{
  "image_size": 40,
  "translate": 0.12,
  "num_classes": 7,
  "embedding_dim": 128,
  "activation": "gelu",
  "fused_qkv": false,
  "bias": "none",
  "parallel_block": false,
  "expert_mlp_ratio": 1,
  "experts_per_token": 2,
  "am_softmax_scale": 16,
  "batch_size": 128,
  "lr_schedule": "cosine",
  "warmup_steps": 8000,
  "weight_decay": 0.02
}
Rows from expert 3 of block 2, named by matrix and row number. Rows with one number belong to one neuron. Each number is 128 + 32 x the weight over its row's rms, rounded and kept within 0 to 255. All counts start at 0. Numbers have three digits each. After the name is the row's rms in percent of the matrix's.
# up: expert up (model.blocks.2.mlp.up, 8x128x128), inputs 0-127
# down: expert down (model.blocks.2.mlp.down, 8x128x128, transposed), outputs 0-127
up.55 116:147121111109142128140120149140133128172079064146102085148127137120119142128088208175146126080094131183118151164082099140176124137075110103146133096112098175031177136102110123136213185177136119143113100140140171139115102103149111085122189139139135116091120188120149128109117133162117114069156135113188111030076127146088131155100138092101152157129145132181157179130122163124154160127089
up.56 033:152138121140110107123148137131129122105125076155158000116093128156118132151111112165128134136165203181102135080083122125072080153117132150121110105160118178094157083146144078131059118096094152132168084148140123138168171136154140138152116136044149114121119136117146116146078153107127109093032077125172123137079172141120106142180126088115159119081126116112125182178146163068122114110113
up.57 044:101089131149144122115137114129110145152091064134164127137176183163138120130136094142116098164111119239131149162062149155146160092152170115119126096153146178093119162209095152127203122119152079123139131129148109092094118169117101111063118113170089055123125178157156137103123099142088128176167107145035118131076122153101135100161141137152163119154117157162081100113092147072104147130125
up.58 035:156123138138095106113165096106093109153084125161131097138186095119063167129118121147120145196052099089139118157131138102097080111149169105137116145097148187189148128117133091160106152110152123160151054113078120161171227064163130116090070166138157092177107106073118133134102145138177165128099118144118116127070140150144166107106103173173165180119159112117116108176116149072112138131147
up.59 130:154090148182130074140174146127126066136091156130181026150162159159147146106057144169147106150153125067107102169124127122151100098158135182067097142109115182160069095162146147130183110143112106150110154152101131135146043107168131109123144137127139096132112098133150159129090111099165103138106119110116136066096120132093201149146153064132158151107147118138079074160149148153113091118073
up.60 128:144119143126174104161144127118116131151111156089128152134143123134183130092112185137158090146052162059134161153196099113145125155167093183115130170107085147151072133051139194142119147191081128163110144131158152127101192095139158100162170133136107187113129184093133127170143076163147158074152098145138135088151135112141132158017134125084136160109136101151109143117122152179122146139103
up.61 122:147137139115103089154212091124168076113125135082103020144170141065110140075126100161134175151139220136119129134133081089110151157051114155129143131107139158102116166068146143139042125123131118137180130138209093169146079120113125135162150140143164145135117115138133114159137118149122147122144139110179167166136152143121094126096102136113095155121136149130096084115123144226124152157151
up.62 019:144113115157119085107211143119107074102160172168177057139128136198123150127157061112141110154172126152083107162104207127063114081194156136107110134103077159152152126136158115125116111070074081124158053109144110121154114121129187159102114130118099118134166120126172130076172105058127122152111116135162143180133119136154163120110117120149104123109126167101080128172119139068088101125111
up.63 147:158132114121182115110197160169088115126082150156135174103110134135144101122119110200144087178112111086139127147206084194199104160132101145122106115155095113103128131172115104134163152107112139129045157134141130091083105137135153133135161148102162110131129139110132131138121136147158123086095149123123151000122136135157170172074151130131112119104107192143162091102153141227127149136114
up.64 134:111119123120025101152063076125119077120132160134150085129092133126108120165149152096150160143191149197132110152065105126085071137099121105131134088122177174165072159087129076127063109066112123089181112102161086115138063102103130129134089131091141107145130122154142125109112151122140125191127131138099131075117120142050190104178133187151127100135124149108138141117100085165113120144161
up.65 127:119112168117151083097134126130096108126093126113130049151088162180138109106124121165137140132125103117138120111130103140140184060207144122087107158106123178150074116103123164130154150121077121135138103114076151126122039098129146117096093128145077173152121086099137140104146090084123128115146111149018107204101107143132169135129145099103173140133169133127051142143134133026109142128087
up.66 057:145118101169171121094135155127095106068150100163115116181129109140112125123129097080107180121149110141114141133147146169107157126228148137106110140111111086145143137108098099129149114113099147143177160105188142129142073095146128114123094123175082066151119051095107122116115117099115124043101117105148114228132103142144163110196125097162107142142141136103108095158148132001132101151151
up.67 062:137120092116170125123180153098122141120116148094103168113167203119127151086107144121150140092100178101129140119112144132110159115144098128123125127115182183065152119098130211118210147158104128135123094115059158141098255140104154086132100118133117127158124146100123129124124133152103156088090153085096113111159157148190161158134114143061121151160124117139121112124107112173109144164157
up.68 092:103134157087106121135094122117152122109099156138158199134049124144133142148109165114141085101125108151117126164069126136147073117110147158053120129131107179132055143134144150113129121140138102144141178147118133140138003068167118120139178126080135114133142083177143136095128097172135081129086115182114178091061132108068114093164137151071127105118127149147083167172132128155135057104123
up.69 078:136130143121102099130135116120120078168089113170133130140148163118119151181152066128130158122109097170106116198136143129134007152119168143134113106122140141227093108111130116128106120105145109142179170126129112132140079125144116078136096115144118045139118030134162131139117132087122111155066114142096116048127155119123165097184125148138168112132119052181117071140103105174116150151139
up.70 065:127181138055245129070105077105153153111142103137120089169089147086157129159151169107125143144161153171099133062129115132170171124096082148171131086123170086066151171117138172111093086127100144096137128137146078099123190153120108120138136138096138114133147092181133157133174099131107117145050137149115123155164112141162133099083161177093108093096098148140173165094165114134124092134170
up.71 119:121103126117130104070113121127167116099102086146155065150119141161123107140117064099137168117197149135099109104055177127098080084103138137110100119106170196114198123094119077126159090089091141129144073142120119089161124136137109145121099146118092116096132148174149141094106141062141137141070116115094149103095130146163147129167157056109154112096135131105063131191164142033109062143140
up.72 149:153146164136193072142204158135110166148117116153101125129061114147129140127106091159134069096142133214138109093120107136107082159168130126127116151143117173173154102052167105137075116090101141139162101133077148149196087109121133140138125115186113057186124104090102145151138146186160108121093122136210137102091126182126113091189080144107140163123130137114113141128117060156150134149139
up.73 085:089149145182093105120042163129144086118160131159166208141123144187146128181088054109122160099162143179135103171172155146111129067163130126092113117136100119131106144124126147118192072170108125146098142132073128116119091194144113125126174114143115163101132123122158144057121100117088115118194132155215137138123091131146152107178153115105132102137122126145130099189085185139133097099181
up.74 028:142166164139131113137097109112134111155129193123144203174087133130148091099112180142164161176071125172130159088183046137137130112098102144094158104131170216097151190097115143117103126187146135147120071115204118113112169183131121096138170114092163127120122133159142129142095143099134101095145118136115129123168147136214121091087154212110119105123153199157155129110104136108142106144106
up.75 037:118129123125123097092110109094117112066123153161175178173140185123134091122132195110101137166065124210147075153090111050103143117079167182132134132146147163167096164145120089123123103184111146131174050113084120120169163122145123141097101145100128116113133141157132106107084145056147107123105085124133154153163126128085143142177130153194129095108127081102124146127071103123106043119168
up.76 088:126153089112167144082142123130130134109197087113129109172090135076087126127147054075124114167155114088168107141169132149083143128169146161150112159160162073176053073148130083121162121110139153110132119127148151142147014094136138152134088103144154108143135073092104125100135107141127151145124154151136117233185105120189137127150135079106104087111109107078163108088145108074133133128145
up.77 074:113122165095114120103116105120148098126131232134173110131119136153102131151142121065136106137163103235126105156119092164169040095141131128047128088116108168027095180120117109122071103069152092138107149109105094111118070114096162123130155132162129129129151117126108136116145135132141128145126162128096168051135105117109090126142161107154118118106116133117113114108141057151103117125212
up.78 121:149151108095201143165106124130090093128127097138123148084077156201134114115145104081152078142036064129148140144111134125120163143107119171103134098127165096158170121083100132122202085143140124107079163096171176083116116135125136132133160090138133176157121107137092093149121117108155159110107140122108114097163140061189180182196105192097157131140128130123119207129103117133145182171105
up.79 026:105208166108190125052139132108106139105180132088157005160082143177124117175141072150143109095135138189141122123164126122102187092123133127069160128098101135150108123097134140120157092120159131117174103139101118207148144073116090130112148108148131116103158071111117113063109113165117095131144143173165123162142117139100103127152161165075135181133165127095163185148106146124106130132152
down.55 119:104114137124102114155079114105096103118145180138132114131125162109144135122129111049110112104077095125132147150141139089115218126138108053124140137119123176113057142090149247138061113149159124141142107125032145097140200138130140120146150123108118116154129114111110132153114132113137144156148123150208119141093143173099085129135108104124112150169181081103156109163108069215118117107145
down.56 028:106125106187131144092071142142124142111153089105104175152122123164127139182116137162130179053113149117148105165089142164118157158147098112104071054152152111136111149158110150085184163139111155100133040105185090107089156173105116132163147126096143139116119099167156123092137186210086111150095127079135138125089149142168194163132129151166113093144088119151195113134130165191151108139096
down.57 040:122140086123074116129047138126117227115126079111161055147154151099110131111132177101080184204143156117163112131114081147152136102115161115106141097108139124176125161117113180156161121164169138102136149133130170098149170095107093159100187137131117196128078144118108132103152118089135111125121150123080093128114119095085149118140121164155034130127172126146156148139087167052135116169179
down.58 039:132135115180181138114071164179111064102148104106166168156113125162149149129139113122105153162206100112110105110091138108157171138145151102120116136150127064171048131144095107100182086137099130120139087136234121122102091123160113178147111114128093171177134136100138094076162116119154122200104102139094119172150101140144174153128092084162144055137108151160131110084118188146098126111094
down.59 109:136137148136106149095087101163105180081126127159163148117172164108146109116152133076088193053157112024112140138160145146119108122135115091124139053119119117077174161185108172152114065151131117135114203109069053117119159152122053120120117153097109126112105128120144135131132123079115140153072161110117124145142111115149146135145147151086055163169151085164137130110074114133146108168173
down.60 143:131145142140135123127132147133125123156177152162128114121112116130152164077110090167113017114082143193136136070155136191044125101075134082149145196138178058099086128134136114133125122141170099143146065146108157157141075180132117138112082134149106114141106094082126149123139126137147109152170139111175106162140128175096036081120122138071187167153141064133125133138116118105136148111121
down.61 119:119158125136093116157122156144142154137119114173107049163173093136112147124076181055192115126113113171111129132126114198099159154095111089165120141144128073071091126104145114130188154149141134064119134175186166166140070127135172117124139112187118145171139137106093146148126110165157156145160115112180105093156144140070114127111110151062077130138103031156149130123143176112150128131063
down.62 019:084130108159176111118080140128139150106120133102099217090132091126106095156130152161103197075187133089195192108118142124143100109112152125096124106093178068174150132172102117132226177100151157098133177111136140156160179188113121078156163156185104129138124149128146104119122157145092163166119174101108104138083117130149147177128081142119125111161118117124148178133134177104112136142195
down.63 139:123149153092198110117162134139116129133110140189122072143116110136144108159130096056134039101062085143092112067202132133112141142081134076151126117129072133154147130124120154125155169175091121140155108140112087115135056092157157138129066152146117128129141109091106145172117106082125148060167100120164107139150077129136050070103124141092139149122134053137110081141116156183161114119097
down.64 129:139126103172081133167151099147139117119179114172135121153159145142098130132104146102117190076172163032073147147123156154196180112160119165139121070129126147065120150148103104142203152136101119100096153137141141167127179125151091139125111121116097147123094181124137120096123114133105162118040139144083100153096150114078241176081126118110087119131122143200138111143120153131131116146096
down.65 104:087137160077152149112112127126149150091143177117146248120140124137102137105144069078101085123203150041131171111181158178063084139196176129143146085114079155109179161129110159140171136105111116124144113122100105134113139161149111144091163126105162162109118214133162121114134126160116158115128108122128144115072127121087133080126103110064093153139115165144111118133133185152127105167136
down.66 053:131091154160143113102159111145055168090070121130157146138209093148100086132142108134129108154136089080151112133145117093146027125184160052127108146121126144156197155157117098147187134082086120137107199105079093105144149146116125103166087153129157163146121235125153116186137164088167141143110125134114142099123133077135103146102158111148116136103182089135171135116156126098130133133107
down.67 062:109111110102108105118146133154119093102133160173094093162143140162135108127205120135151202156108092160116094183090104104118079176134124158183151114115131095187037168130097137133090112171098112133136096111197110131104088136122146154145168125101097105136124133092071120129140064073109123144081123131192135204181125157108200131078127119082123150132078156148151113123107105111151108079173
down.68 101:136097128106150141106131104129147099123138193099108095110166128119184132105107163058127184138172115099111131187079166081131173157139126047136149092136082181073164119113110122121149081140113122145150192127046115114142197104121135129132123094118131046115110145110144122155115078055108123113176126104148103189140117146139131079172101123156140125163136147125149060169071075156149104108124
down.69 081:117107108158141165133096145139098129136147116148080123114115142180110096153122140086119100124182119068089101121094207113134165151154129043146148056126104098065144129166107014136188130143133135091119128123103147117119116108127119145104141114137117112141127189118137110108160153133124167109110102130040097168059111099083189100068120126107160105103091137165184146117126173182128163097111
down.70 066:149051117168165149052171078098134133125099207130136087151116099180136140136118166161158146124107156154138139126120077217115151157065115136083157124123117149139138131122134164124094130187132115129087095157225153130092151144117187173139182137112108185138140201137103116143152103131147085083168121114122140130127114094154136185100135131145093097124073095164084131156142119153136166093086
down.71 118:109094111084169163142086174113146169128169145081144187114084140099175124164144153081109068113143143126182119111060195179167036137127135104147115168155120119157165104105130160115117141099150117110146072103156167109098213144133122125119150124080151171112134149151149123111130111134086128134097142132154105042127141103209097124082139127110203114127123151130117147117159117204122145115104
down.72 113:131180096176157123151110094111128097143170128076114230113116119118085124139124185076139100157164160065137132139081164027110116146124107104188133162114153120092133144090130066122090167152095136119173113122166142161112151094119156130157138123088167109132126072131105110091125149137108176111142124133167110212120117099134149092086143127176100116086099187117174073171152168129149129107091
down.73 090:140094147142120103146120132154116171075125068121120156071090177119165122128113098167124134166104111059094129161097190073162159105103137086143094132146115099149151146113089231148140128098081145104116145123071100106135219152145112123132102160094122153147114201147158123083109144038128174139114107142119110089135108132149225145149128119137133139121160104103169126157094162187137137134101
down.74 025:094147167108129118095167165134140074136114137102079000152151138144135144115096098212165151117127148112111096113189158063138138127071122145132131169148095165143123063094154133132092153104113113139149110124075095127098073116136137138091102120115124141114122153110146129084122124080165136119178101155115129148123143117071160162116123090052167162136079073114160080142144065174151138153165
down.75 045:134142124149147098105164103125075122075100088139145092118195139083103119139124133071124174106132119053125139145118108162169111113117130136097097093161132190083127136184099114126175194093082138131148156144142100110096122136134131088110119171181118100053106161152134113110131152112115095100147135160041118171085154096171246126075121136171160134126125141151143093145100160189087143134148
down.76 092:141098148171114097121161098158119144141072155136155164131136099113068117119120090156151116169101071144130135059110113119110045150218114202186110138119142145132157140148094040152170139108151126116095208114159076146161167162131130095135097162135146133136139151154101134156106154127141149150085100103057155100078131141151156121092140099137071156102186055135107131085134117085138117130113
down.77 073:127127113184112155140151168147118105174165122147112102122080164108108104128104053089144147123169136088126123104092142135147141098141137102148167077124118219079155093106116003137177110182141149071098162122142157094113196123137173123102137089145038124141119129134160125092139085089099186118144100114071135169133106112098183126091122130096157096121124111168101130106110130077114137136139
down.78 114:150089124157137134157138133118090129120194124092105182128139123141101137125059209124150115116176094074075175061122100114201102141140082088125103104142126175068084130117161128109121095178085168149151181162135143123135093089145114133134206130145152113114141174152109133175121127137122134142092137140200142223080128138099168112140101134155159097120069122126129166169171085128138106098110
down.79 025:132013123185070130139035123085189159188060134101123178094111106164113181110115176129151111165119107129140153176115132134096105108099126083125098149127185143139129134166167133125122097126097105063136100100182132103097111139111159145144174115160139134156131171147089128110132109130088162123099133091071099087092159137129158119177077104098157110114138151135114086081184142112127111132083